{"horizontal_flip": true, "encoder_isotropic": false, "encoder_inner_norm": false, "encoder_experts_per_token": 2, "encoder_patch_size": [4, 4], "encoder_depths": [3, 6, 3], "encoder_kernel_size": 3, "fusion": "cross_attention", "fusion_encoder_norm": "layernorm", "fusion_encoder_parallel_block": false, "momentum": 0.85, "steps": 8100, "warmup_steps": 240}
Rows from block 5 of the fusion encoder of a small image-text matching model, named by matrix and row number. Rows with one number within an expert belong to one neuron, the router's apart. Each number is 128 + 24 x the weight over its row's rms, rounded and kept within 0 to 255. All counts start at 0. Numbers have three digits each. After the name is the row's rms in percent of the matrix's.
Before each expert's rows are labels from the 100 texts, of 14848, where the router gives the expert most weight on average: "fires on" is the input token at the peak. Only what is clearly more common there than usual is listed. The data: single toy objects rendered from many sides on busy backdrops.
# router: router (fusion_encoder.blocks.5.mlp.router.weight, 8x256, trained with AdamW), inputs 174-202
# up: expert up (fusion_encoder.blocks.5.mlp.up, 8x128x256), inputs 174-202
# down: expert down (fusion_encoder.blocks.5.mlp.down, 8x256x128, transposed), outputs 174-202

# expert 4
fires on: "orange"
router.4 174:120076124120112158127118119121089126117062113209162131151166129125136151106111149148120
up.4 040:170163126114144075117146073115111115105097121094092149157151123106108106096127142111160
down.4 075:072086111139124179113109175129133127152162130116149117128101154119169146156130089130102
up.5 174:109160124131128143125096151131115130159145111115108123099174120091170132133090141082116
down.5 071:131119084120128070191134142130117119135137090136148129121079128080092164140102157124142
up.6 058:144089134137149114130126144170164089134102138153148139112170094117126102097139135137147
down.6 092:119182136146117139111151120097110138109116151108137099138085151141129158135125093119103
up.7 048:086159140090162139094142132138113118105090136148060122170141119158087113131131171111105
down.7 060:179096110178082110155131109116135134142162122108199134100110169087172138137135080124149
up.8 097:122109129164115171128130109178136093176141114110121120153130096129109122131118151135105
down.8 104:119170114091109113116122097131144135094111157135131107110152150122152126113102138125142
up.9 084:139100139163151149178135186134112125087109113075135091130118137070158146168142114112134
down.9 120:159145137093114096093102094131143144155152154174116136160120141185105160128111158095132
up.10 062:150082119091092163127117154116171110127150128139114135185130184131129131114120135124109
down.10 084:120159154152130122102162067120088145139151124090162140119126093127111131136124144152137
up.11 087:175115129167104142116105110164112173144130113128168139115148104166109126145119144151093
down.11 102:086183104082146123116126106140167127155143106091100066130137149099135114140123116134127
up.12 046:151141133142147084112155091149148131160134130137155158155129147159161131132132136119171
down.12 057:138137134108084177124107165109143119098116131097093100125121142113102127146145110128099
up.13 226:127120142098131114103127153129145158068098138138140067137099114144115107116144156104100
down.13 125:132134063118142122124110141132098152121171142152083103114149095088146108132109165125184
up.14 058:116054109094142117125137131162144145106123114167148152114125092102115115110127142139142
down.14 096:120179147111097158119143107097111124142171159106132115115166149123107119109104140156116
up.15 160:107124129168173098119114071169100158129098104169122126139134111146130081128125131075142
down.15 086:169126135108099132135118167090160120119142118077137074111116134089134139096104087141103
up.16 046:108134141095144118119164140127153108111178123140105136159124169110121083129107168114092
down.16 103:129116133140096144131069123116113160141104152089161090141159098159116156137156113162141
up.17 048:136103106118177135070145130106099152133149141122174128113096149109155169112139109116123
down.17 076:151141136172093123135134108145145104128139148111090136149168097144103088153131100129165
up.18 083:141114145146086131094146093154135129130103125114119145111090122150179135134149141135126
down.18 106:123164116123148140148098138123112150103150138165173106144171174070137106137079070124116
up.19 076:092132088122139156146135093131133168140133154159124127148107167091143127137176110122101
down.19 113:157174162139131112110121138146144125116099131106099102122148087148122089134098141111111
up.20 194:122131113156154109116121113122155147109100091115138083126136084109117115154101146110107
down.20 157:153147136084115161148118149121110130160131169094143158128142108144137121123092122159141
up.21 084:102151155146101100134128100108094147131076123150122154159112156132108136120142138153145
down.21 116:108152101136167138147141164123132118138169145123116108126115106111126110124114104113095
up.22 070:111131178118131102113129117077147157118093151147156119109143140129130139144084121142147
down.22 117:146122114144122121142108116145116098152141120119128161133102137156148115114168122130142
up.23 064:102141178119119132127201144171131136117136106176123121148164129092145146130125133097126
down.23 092:163146077183125119148136101081116121131150141068118137096105135151104153163117095180175
up.24 140:097134131126139171174114167125138157116113138114080097099129112069091125109113122097068
down.24 124:113129119123132113104138094110169100121112134125120186118094148138193126175131162169154
up.25 070:113128116143095155118140125175096160124123091124110134112078123126136129131150150148173
down.25 075:138138149120162116140103148086154099131160171117152129140171132109118125143105115091089
up.26 036:092119128124119102139123125115178133098136093097131138164096117131116132127132127129106
down.26 086:139119130152157126106115131116106126167136165149123091141158144131103125149153117110146
up.27 068:116189115106108103104133148136117142149109134117139111101138116178110127159126138130113
down.27 096:144060126160154137160133125136107095113149125132128141154114137078146142129130123124132
up.28 127:116155112118100170155115169140102139095105150129145069082117116163103107144094144151083
down.28 173:134115153159116120132142107110136166136143158132163185105088100133142126115124150156149
up.29 190:147159170149162122086112146118123167135138129143179115154137115141155131168152117095132
down.29 096:144159138117118147151110127159092117130119138118124110177095126082122177106105103195135
up.30 088:142176170140123147163143107121113137128137145138132107149128104121154141104101098087190
down.30 094:114116125112175145143159084144133086117161138091144169113102169108105107117114132106108
up.31 192:164131191123135148157137105144120145175115145167127109157121146123131102147140115127102
down.31 102:096111101146146159085111109113127157117174104136121148097105114104174108124117166123155
up.32 064:133151089149100146140124122098124086157151115138141127159143124133126109107166161106132
down.32 082:119109166082150099136097116147135171099103110165130141113126123135136098146119121125128
up.33 044:123115147131131105142161093108137091144134119125081099156170097130126108123147113143170
down.33 054:131145091115128138114095154140129136093129143132172144115098144108104120124118131111069
up.34 224:172206133119139124120148134121146129130132168130174111131120134148123124110131121187132
down.34 112:105097127140120099128133134119091126118150142132088136123137106096136134150125129122111
up.35 057:144112164141113083085099126127141107132147106162138126163105133105108159184139092121112
down.35 086:127119109107125159148170124111127128118089123084129145093137105135144111061099106141151
up.36 066:128117126128110125132110140119117133153119128101081093150129107101104119119140107140128
down.36 108:113153133122128156147131107128137098103113100180141175131130155136163135107130140092119
up.37 048:126137147118153145113098102162136138143104130125102154146122131108164093151131146090161
down.37 064:126114134135087109110172141090142112103164151103153105156125145140084164114167150156107
up.38 091:110110131130127131145177120110152127125141095150144125108130125127062132166110136115165
down.38 096:106135111151130106153124124120108136098108165136124140137101134132157122084138111110076
up.39 055:099142140112120052127132137136118116165116136135097113132119128101148121131152131126174
down.39 094:155103119141122180126146112135114134085135130138169158134138127164104118115130116103086
up.40 055:136130125152147085131111157156141137137134121135111117162100101140146103134167138110166
down.40 097:121123120087123145143128119126120090103114146123153153087172159094106154114094116116092
up.41 125:164129076141141119167103152140144143145145114109138106107126111104080157139113134103128
down.41 109:148131158126123140110111125140117129137101126132093140156175130164115149144151122135144
up.42 065:095111114144144140124141127102123158142148121168113150136121162106079133111134114132083
down.42 089:162135120116135094118131135147137122129089127071120100134118092142153138172123124109175
up.43 063:163094070100153126170155161152122106142143095101150142173152151135194159161091102157105
down.43 117:096156219152090149123112093095129131140112161133121102088103078131097077130164158123177
up.44 059:127132104163186144118122146114121091117108075143135139109126150113160126135118111110133
down.44 098:120126109097077110155136125124132178107155197087126127144139119140084141104118149145163
up.45 071:142113116126136120117129147117126135098134079155125103146105103113153113149137149115088
down.45 099:096154108155118111147148105148129115120128153111115146117122135103109131113128152132122
up.46 141:123119093150149135097122113141117127153188141143158105157121141126132135135160148118125
down.46 114:146129145113118091120130102102099137117117174116149125116128110169149147091149162193117
up.47 087:122146158117144098116119150138131097094132144104099108140104140119133163143175104121097
down.47 129:156113091163122134146120081132154170173124112116154128096157110145132098130105146113164

# expert 7
fires on: "a"; "ladder"; "airplane"
router.7 078:096082111150105120130112096109113122178093103121165147142162144141137111105099108112122
up.4 028:105126162142114120118128142125159106107121112106152134124068123105091110088125166117134
down.4 052:134139116099145113150139154169125147132111123091114113166132149129138101167131098128107
up.5 124:123136154098132075128120144118098154108086159141095146164117152143087157113158158155076
down.5 116:126163123148115140111151104141131084160161105151152103081129143101151119184106121108187
up.6 060:126086136131134141114155155068126114138144132090125095153158130126104137135122162111117
down.6 085:125152139101124111167076103186125116094109144156121155106130143152124113100179146136145
up.7 055:121120150096155078157108087123103135142091141093131112192124173154108140169112127110114
down.7 104:097137090124159135128142139147119104105166100170107121075154106106158104121122150117103
up.8 053:154125117150153145166148150139144135104155145107135133131095154109126124130115144116130
down.8 091:172111149113129093118066142144103192114127146156132124139115067125126127161116113152083
up.9 063:122116113183125160145170102132169139136137126177148121121095113143133111131123134113161
down.9 118:131137137090128074128132142155085168081135129105111103152129104122119162139130144141126
up.10 082:156099139110125146127128148165117149136126137150166126132100129126171120138160114125100
down.10 113:133123116158167124101119107072160138145119139093104126138141135131093173135119100115161
up.11 047:188129113141157136109123151162138117141173107130156102054160074109154163128121088120113
down.11 097:087141179110083097111156130095102152091104117117135159127123171127119139097134153146160
up.12 108:163119128123174123120142152133139131170158143140158158121143110109129089161097151126145
down.12 112:095140097085080131113104138099129152093139177118115104133118145154129113098136119123183
up.13 066:150121140132129155168131087160107141150098161177129134128115144150132099096132117138139
down.13 109:102133105167138129120119168133126097125144106099157092117091096077128121146113109105111
up.14 041:108161157095129150107108097132102152158142105151126126133119122104118154124124132148132
down.14 083:146098094167148124135149149132164099091109119097118125122143136165123124117148112133104
up.15 079:111120114132153115153133101108079080101127137125110134116113144142102107106128149122144
down.15 110:175124150098101123072127141140160182140127114159113133116120115139153145183125094138138
up.16 117:094156129147132114157108104098145133106162162124156134116167136107143151130115168146114
down.16 103:171108155128131113086192166122100132114139125135144115088103149159143103121141102125138
up.17 038:148157189067175118160115129137096112125149154126125159118114097095131116104107114147130
down.17 071:110110094149094126096160098130155150145164104143127088162104155136136161132157148084095
up.18 171:113147109111123136126160127114140120159132152097104123109145116118119152096114105200120
down.18 130:099145131166172131144139155145141118107110149137122100142133123116134135177156120131122
up.19 020:111129130146162114111143107105155109144146144111109125126100103112136149146124153141129
down.19 051:117089133062096183117151158133115084088163110143136087136160105168113120111156091122153
up.20 036:112104136092146140118161146165084152101139159152104102136142135101140176140132099111113
down.20 089:149137113125110119156128126101133154133161103083185113113179113120100089105102083101148
up.21 137:151180136096136118131160091122132139104102156116112186096149107108172156150142125146129
down.21 112:102109125133112173131095136099101166192114117135108092148142145142118136100104120112142
up.22 019:113118132115169124094124130128131142136163130149125124171053128066113141142125111149117
down.22 044:127103119098107178159148149135152086120133105115115144135169117124108125133115134101118
up.23 025:146115122128194103169122123143131093120132156124099147187110136105116137128134151094155
down.23 057:096113143113108172132138127131144145102119090149171106136165129147150101119112121133089
up.24 112:136158118086117121103080127128129172158141128128128105148174143141136164120118127115152
down.24 105:085089148154134128111156094133115117114102131128131194072122152091141055125145134148132
up.25 038:099129162137129134120116115106139149136110108084142132120100104133096088139138173089110
down.25 059:137120148132118106156184098117126106104115086137122124132119174126135120112139089134171
up.26 155:160097106104105108094133171135158100103100161126147106117124156149120159125123134122142
down.26 127:130130151130137127134100103090127170147153141115094172155162119127133107148132156127107
up.27 052:108125142137112144165145121109100145145167122138090113103106110132137150092134123147142
down.27 096:136139120078123116142097072187160146107119120120146143161139118132115086134107157117091
up.28 036:172159159119148131140109169110128128152162112125107098134065131158146127132184102169132
down.28 080:079087121121111126127157100161122095057141112133118141125145142154147073106117165094167
up.29 234:163204144147109125120164157114119137129088163120143127150107165144114140127133103135132
down.29 177:100174103158092143107091124128111177142112133106090103118139121093136127130109124128115
up.30 171:153165101127140120139153147107164124089158142083145111123146119130133088118105104117138
down.30 144:102162141098125112129141117103169137114145136080100130134124095099148120117125141140142
up.31 096:131091138116159116092139121100110138119141178120075115103151129112170127104120119151100
down.31 110:135160112092085146142095158129138124153127142112142130155138136131123117117143141144153
up.32 046:150113136122152112120125100100157112126143145121113140132171096109112095126140072074137
down.32 079:138194148097129152140106155140083123138130132140124139125088163144186119123124163187143
up.33 204:103097106154125103134148130127143142100148130138096127114117169119103184117156147128099
down.33 127:127143171166110110152121160112123147145126172122124155091128081107166144122097120121091
up.34 104:165151122094085110192095117139133097136092111101160126098178151073115142074098139194116
down.34 114:073114154134181095074149143129100127130101131139082125122097128166107152146155119067144
up.35 034:150164155155123116101150115151153134135126123110146099154134101116133153090182103152143
down.35 059:101060115095132127093154132098101111118134102142089166121124146144150094138113134102146
up.36 032:124112163144125179099166156131139103101104120139137126115096145121157160112142092135118
down.36 069:085120078126120074117125106116131153162159140122133099175129124140094131105125105108181
up.37 025:112122157157168139127146110093125153087147136157134155114117118086130125141147154119127
down.37 055:138103129097101115146132155169117107157126108088127091140154124134100148107124087135153
up.38 117:118159125127154142161125139109129127121124122111107173131136097123098132110110073142155
down.38 107:120139147087099149121144136121175107141088143069133113124119174137120114151125126121120
up.39 136:131124159125140151101128120111112125126116139136153170148093137156120147156147138189115
down.39 128:153167104140152124181128144157143167127166165089113090115165139103092125072121123103146
up.40 123:092181102118114123158108130133153110169121110091160109114137169136130107108119097144107
down.40 101:111148153087087153134191139148127170148143137105126104106129111136104145155137107163104
up.41 052:123140125160157117135099136127129141134093164113115118141106183138163156136121162100141
down.41 111:135085080057115117111125147152110112135084120111113116141194087159116120115136124199140
up.42 103:175162135148117139126154131116120141164161141123147175151117165145130185152185136177139
down.42 104:088086142126130124130097140131114124100123117141131069140144108109132105146134133094119
up.43 115:133118159108107097101084136108075147132099161123133122132144142118109096118154171139127
down.43 106:155126117107136109126133122134149125096140181132137131101160143148073085155145108125125
up.44 058:100130160117116121129140134126146136113103171102141131154155123106170092092144093098086
down.44 104:142105110156126102106110102134132092112146086131134125108115126161123131170125147155144
up.45 036:131130151097147109103141180147121132123133160104102130103114080077120127116143106135114
down.45 063:111111110149091134169125083111146137130157116137158121136152165122118145099080133100147
up.46 088:133106148171154161144154121119134146137161150124148110105115098115133102110144133111163
down.46 133:125147089097109104102110106113126118130093145137100133171145129099116127150099145163096
up.47 090:128172177137132141041109113135049132120140125125157072125155125117092119148114136166148
down.47 144:137095087102147132217136116097165111143118133133097168114123139150126150118153108116131

# expert 3
fires on: "level"; "from"; "white"
router.3 087:106066106159087128126140068117145143123125102116118093172134144080123141166118102137131
up.4 145:151154139150156133100124144116101134124148159129113183152164116097116114143132110102079
down.4 115:131126139142109109113132103146167151113116111090157129158138110110099124144134121141166
up.5 059:173143108145137113142122114062115128139104147117092163145115128107120163136123134178143
down.5 080:108134126123118147120143168165118185170165102160150093138129116110126082116102139074118
up.6 085:086091129106161138109140104124120152151149115144125117152200124166099147161128133128149
down.6 109:186174111127127098141110133149117124140152143130119134108116135103109139089157136132131
up.7 031:129133094151125140098117134089131125112170085161126157135143143102172110123139065161111
down.7 060:114138175123116090126126111162119128099124147140146094154111146168101106120111182098110
up.8 020:154128124102132137088133112101126123125163094095135095106122132097118098121135146125134
down.8 034:115102156126128140107184140130144101114164111116183119127148174129103119144155128123169
up.9 032:109120154108086128127118101101154104090165109162104079150153150115102140147153156132148
down.9 058:122135092123132170122172141111135135126121126125192161105096127159155119132068144115117
up.10 039:111124140096140171098098122156156131117130125139114079056107131094145111087148146144105
down.10 072:120077093176085123095173133131084115144102134108123119134131074120134110175089129168129
up.11 028:119133123145074131112098102102168067154129129111141130150134138092122111139098136106160
down.11 068:157160146141155133134131133149090152135110135160111100115122106124112137130124113130082
up.12 200:084065098122101157165142157137132150126113127142133161120131124170167142120081118133127
down.12 117:121173096132106116110126095100110133106134120122138077153128148078119094132125090135165
up.13 047:095182077112134122192143159132126100134165113084135115108148162121137140123114135101153
down.13 088:106106157148103150086134100150137158093046109153121137128127127178126095138084131121123
up.14 182:117068142107117119132099127112117146108083106162123119081143150111133130112124165083112
down.14 133:121155115131108099140141106141147144159148156133109152133118107123133138152151089176127
up.15 069:137166114152104108115124124111150129174148109076134126120158110139114130108124106180145
down.15 087:134127151064114156144131127140138128104134126108144116096175145134151152093113145125129
up.16 065:170138103101140122081155111131117122129172127121134139148068135140123148115154127129156
down.16 107:079195120088108109161099157117143148122087138129067128134169105088130120110112081123100
up.17 045:090095137113129082129130079109149131120138100149093160133139115117161140133144128138131
down.17 091:127143098114113150157089148138128123122170121117135114133119152179083149116130119137101
up.18 085:146086145087119165120171100086158140131122106148154092154143138155112116150149153124148
down.18 113:152188108142116073136109113141121134108135171112126143107142150114156093123111147132143
up.19 043:145142159111102074117089126126117122159110147091087152127128115095099147122140155134153
down.19 073:132128125155171139187180148152134121144144129137136115131109127131096071126146076161104
up.20 020:107182097161130113099077156129123112141137152131152116132111122098145124105134133098142
down.20 033:137104134097122117147149123121130163091169101114169154113137134142168121133132151131108
up.21 043:170136116107126103127160148138145123126142084130075160112156123124129133199104133140120
down.21 080:072136126093131138119106112107143150132155153141148121148144134166101138039109126156129
up.22 079:123116125167105109105145116148115143140156160114087128111109124133110101166113130172116
down.22 105:161126129131132144136117140140119140132127122119193126168081139131124155096177076078111
up.23 133:107116157146152138123112116133122172100168112136130140161120132138173108150114094087096
down.23 124:115130120132121128110151131128114075175104130136122097097123134135102124140160136129116
up.24 232:148118175090150112100107138147122148098142094129164059160158157125145106127141156120104
down.24 112:185148133156112087107155096107122143138103124101164138145093135120132167134131123146089
up.25 042:130103146089111113089096110070179107138148105133117172144129169093063176148112111101148
down.25 082:113126137112129127141131106106117149121096123174130085150135124176121164084165130142141
up.26 140:167107139144147120135145122138145116130152120119142094123132117087137071092107122103137
down.26 121:107147105144141164129117171130132161131157133105142101126106095121110149176087139159138
up.27 035:140103134093136127135094154150120084154142158149085115133100165127113139151134105136151
down.27 069:104161123079070149083153114139140146130100123097172139120147094107133102143130145112141
up.28 136:140096143185132126065165100115130149145116131143173112133133169162148132158179132114131
down.28 122:108164119139124128139118144121165154157167126151127079169109135159142127110132127111119
up.29 042:122114136118117134107097143132099138131128134127146138124159130126125115105095143140076
down.29 065:124116163164143110116140127141170091130126100116139154128120128137139123127157152117137
up.30 022:110114167167148092134145136122128094151165162103135116116107143091135148137027130130139
down.30 054:159128136096097127116083136178136134123136125132103159127173143094150100097194103081156
up.31 018:094126105106135151106073102114125117154165122156102093133138134091108119140135074129102
down.31 036:133190125138139106115194141122136121082134095110141152155104145132081151128122192138161
up.32 064:134104137109146104127105138142123147130113086096147129126133123140156168163184086147149
down.32 099:139107104111111124145109140124164127177125189112131120122163106167126131119142136168118
up.33 132:091095111111107100176105115115155120096075131151109094110117139119141089109117138084124
down.33 113:134137178123171141097164105092130137124095130094165147116103174104120135172121066150132
up.34 069:127160142113109134114138145166097162157129114142126122148144121100135150157104132197063
down.34 095:112120122158153122135114080095104111108136129106143122148119127130083136086186133104167
up.35 019:120110099129115155068085118102124099137126144138114099148153154128083116139108132148189
down.35 038:126159150128148103137152172160145152134164107103130132113099142116103119105122108133084
up.36 113:164120154122116102126153098137117164107102152159158144158106195149145174135110138136122
down.36 116:104173158128135145158086109119148121106136151119104125120126080108126106110150115116124
up.37 044:135153097105155110111121125085173111122121087136109139167087118103127118144123147150098
down.37 088:131091171117128155121130101109095181127144142143165096125133133169144143127131126100156
up.38 173:149126115115137107082131125129152115129153152127140117132142122125143155149114124140174
down.38 111:137147141100116171169136106136147169095134146136067118131109086125148130126143128131099
up.39 024:134123112126092129106131150076186060105154122102154112121158145116101145149172113155104
down.39 045:107118137090145140113120118166118159122119134110107126106111143169172144141107162091119
up.40 055:123137143130146088139128105170147164134186105105150110162151135131124141119142162127143
down.40 091:145133133072134114136150133089112089122110123128157084115139145165137084118121097126101
up.41 075:118164148111127106105113054125154126125109141120100140133156177171121192136158108136159
down.41 097:153071143127130135144144155132082140163130147163151109122131136140121121129140120109100
up.42 144:124161113145102119138157111093170138127102151104097073100138149172143159086129109108151
down.42 133:134111139084131163155117117154146132153140106121117162136122137095149098157116115122143
up.43 020:134118118103119158082091133054132112151126159100144116139107149066114101145161100137135
down.43 039:106140147124122126148169120208135138141141089140105099124116132146113124143129189132129
up.44 024:129137079138129122115100131118113133115123113140106117103149100106115127182137096134136
down.44 063:113120133115124119114142126130159175132122125041162152149093117153100179106121157099143
up.45 113:098063093126096161108155109128156087130122185122107114114120127123154122141107123144141
down.45 123:155163092073122136137166113112114177102113136123085062143143146151152127116137137143139
up.46 044:165150126134122116129111152150151107157188108138120113140150117121112131136149120154133
down.46 047:129119177078139148096166124133114108145143143120170143133087121136113154113133158156086
up.47 066:184099138111149135123105140188112119133137140081090155129138128101097106152148113113128
down.47 120:122140121149171128076121162123164073167122113162138105148127127159157146111140143128165

# expert 1
fires on: "seen"; "below"; "level"
router.1 094:107165132132122127145156124143138159111104118087094097130131119121118140153099129123111
up.4 100:164125127120139132086138084109137112123117150138126117129109109155108112154142140120126
down.4 104:126114162154120125133120174141128152128133149101137097186130110084162115122118111117076
up.5 148:129133138133144110138137097090102144118140131105126117140142147122127162131175128152117
down.5 129:145136129112099098131134131176142099147093163115127123082160092135131118135127129149119
up.6 106:136156069156135137139151162127128097110113137102130118129101131128119127151180080124111
down.6 111:088090106102132141099097146139138144119143145135096098150137149110080147121083125125139
up.7 154:151180117105141144118139124136123102137096150125187118170125179113108132137148099105135
down.7 151:135116125164137117112118148137142165109134132112100120099112095093167099166112144116125
up.8 022:105112125153088134157158102130123101173149135136132109133079151121120153114144105151151
down.8 027:112154138120140128107114147142122126117154131153132166108162126158161099139115166135097
up.9 046:171187152151109152101148107126117138157135149102093099117115116080123121132166103101135
down.9 099:110092114098163097167124144117137097114126118135182132160125147193134118112119168146111
up.10 183:122156149128146097114146101103138173108150121114140066117127151093148115137100116109142
down.10 153:129150123089115139136134133123127112165114134128138106164126153105086134112169104151152
up.11 019:169094119124093155139124112126120157171122104104122083135115106077109137116131158133131
down.11 027:109172125117145110100125103142134088118121153156133151108117146148163096164126136098131
up.12 102:152162103112145163125143109115101115143122134110150113159097149129140168145161127167118
down.12 090:127136122167113119112116178142137150116154107095126082111099113083121141145110100113162
up.13 133:147207127128140189128170146117112115189125158136136160123128103110125123133135079133140
down.13 128:158111132102126097142123107134122159095112133120132027139127175104133134129122154158127
up.14 170:125144114117126148132160123143135115134098163110119080135128118125107143116109099152121
down.14 150:171136145139148132117124155086112190133166123136134117153143138093139101173136106118116
up.15 151:122150145104081147135122138117112166163100131166178065118152158148156107105073126136149
down.15 155:154149139122161074096138108126139135106150152082091156131121130087086137161177134117105
up.16 135:110150117095110147127142125098170134143137096127149084112155090136159106129126130093143
down.16 103:137153110176152098105133125141083141100121194098079149129146131087125096121091109167126
up.17 020:107121100176116111126106112135079117182089114172082112130131134125141104103124141131153
down.17 029:141124089136137125162158132197112123131140151134133157103077093096156119106118124115139
up.18 066:150125092095129109163134126139150112102124147143097131144225105201147174101164155138127
down.18 110:127085120114115081118111134133123124148116131117151149111172158178155189097185118147139
up.19 109:140135101098158107163126088108179118119107149114139128114174114103123131122154133161140
down.19 125:105190089125098142147110186157115106099108127145140122167111131154126155095137129142112
up.20 013:111170069111103144177109112168164108101158110151111131163135101164144146128144147124145
down.20 017:125125110135188153096149113092153098118127112161114120147100172112107089146113156170132
up.21 106:147193159109121119115128131121114156159153164096110113124134097038096154128134121151129
down.21 163:117089119122134094151152105120147104096109113127168100134128151184139128130125131112132
up.22 108:130084162108140101113131130110124141112124149191129123124148080116113084138115154132138
down.22 088:122196091144114158134102096141146144137125131105109095133133193088102147128140118130132
up.23 162:133112144106125133112147134130119145115144161164146137157134108152139082139105105140131
down.23 163:144158106126115129115132122130127166115107166113099090133139135106113133126148115146129
up.24 038:099148091127116147160110150133160097129124123170117147152130150105148119115121071135172
down.24 047:133127099098132162127135129176114124115117145180125099109110115121110123113105184135121
up.25 148:136152126134105143137139128113106135128100134132113115119154149144139110121079121126166
down.25 156:151169119112161154108130124146179158119138149134128084166125128084100130146163127138115
up.26 072:134150135133111145123129119116161177130163154106080110105129143119114120153112158108096
down.26 148:140174115106148096143132100114118058124099131113152133155127110149132132117164108160146
up.27 122:139165131097129132115136130123151117099091127102125121102113127147119075135111122127121
down.27 106:129150112164107130116138110115111168127147152146116119146123136097124136125115103132132
up.28 097:110138074065103098171123134143155118149140146102131116106136107168153161080134152189115
down.28 107:108133100131142115094120128144123116074115170139134098132111149141131190113157139143110
up.29 087:152177145116116128131149131107115170167131178112082109089110097067103147116122123137113
down.29 122:120126122116157127121138105113152084123135097101160108169159159166121132108150122110154
up.30 068:123088117149130163086166146126123112109143114127110114123123106105104149132137145100085
down.30 097:175142124150128073145076136085165105138088139158113116088107119117129138121147132142133
up.31 017:123156113159164130140128119171146110139088140148116123137139114083149135112121092168118
down.31 025:082146088109117154161102129092051112108139181146145144124154131149125141133130128121124
up.32 110:117215146107122069106139133099136189090080135074123071091173140121079112110129147162122
down.32 108:105096147096158117181110117154134106146156159139116155174131118137128166109129137132134
up.33 045:182112124107152131100152126115171083145159077112150095141126176131135180131154152117158
down.33 083:157091114112104112156133099107133122147143076095128110110115188126119186125136170131113
up.34 014:116046170140148155110118117164150144173093151143134122158108090054111175140124084150154
down.34 024:178157060104125140126127100108088142122142091133115166126122172161176103134142147111088
up.35 177:154114167137135097103127103132104135118168126150172123169147140148134120164173161141140
down.35 091:154164126105128118117146126095113174151128178127101119144124140133126141123172086160139
up.36 109:110198084124099130170126138148112111174154124134137120110106133094128151117112121099147
down.36 121:144144131103123184129124116138113123152191113153128098130125106070110135126129155111140
up.37 068:111150078135100160137159181152128117182144170095133131136163132111133135115124096103176
down.37 083:134124107140178163173120143132101125180129082146099132123143092120130128137104136149152
up.38 052:150150124092112123090124105106124146134144147108129070129116149158101122140129159132170
down.38 062:118090132163128153144140146152130125121112122157120149141138119082145098147123100125103
up.39 085:077182126133125095151158096089107159123124133105132119126097099156119065141126129160104
down.39 090:108154149082094129119125143098111127098170153131142127132137072154121137076108132168135
up.40 018:119146099149120148124117088107119107128131092154125086133170122132172134118150166131147
down.40 026:134103124159150096162147137146151120143082126154091151075076137120108113112122120104094
up.41 076:133180144126141111138122098118113145130121151103080115136118124075114185129138145139098
down.41 207:114120137116119124126144129104134103111155119128158130137125124171133073143123124115139
up.42 022:137145147146148106114148077101132136130151138077104086147152122072096149121134149126155
down.42 028:144132115102121149132132138151140104143101130156147153131119134160152124155115143139114
up.43 133:121088131097115144146114151120137166100165119153105085090150124108161078129101135132139
down.43 123:171156118151150133119140119129112117138105151133148120170139124124084143133141120121121
up.44 214:167184128104134133126130157140091191119135124097165101160150132116092134121122096144121
down.44 134:089125122150134110115152112115175116135119144143105091116115142112141103142137134114132
up.45 048:126108108126135115120138140150091155120116116135090149124168150136134175121110159200101
down.45 044:120198129140129121127145105125130141153099163128143108142122134117140099157142116101154
up.46 041:109196089124117136134122123141119132087140125147056116122145128110123189119078146140129
down.46 045:142121144125128134132106139103137094168107120126159112135128175098112109153170117094154
up.47 059:155111102149122121146139099113153103119122146077161088124134168125149149133111133107140
down.47 080:100128161129117115084109149104109130124145089175130147149142126142112131136123166127116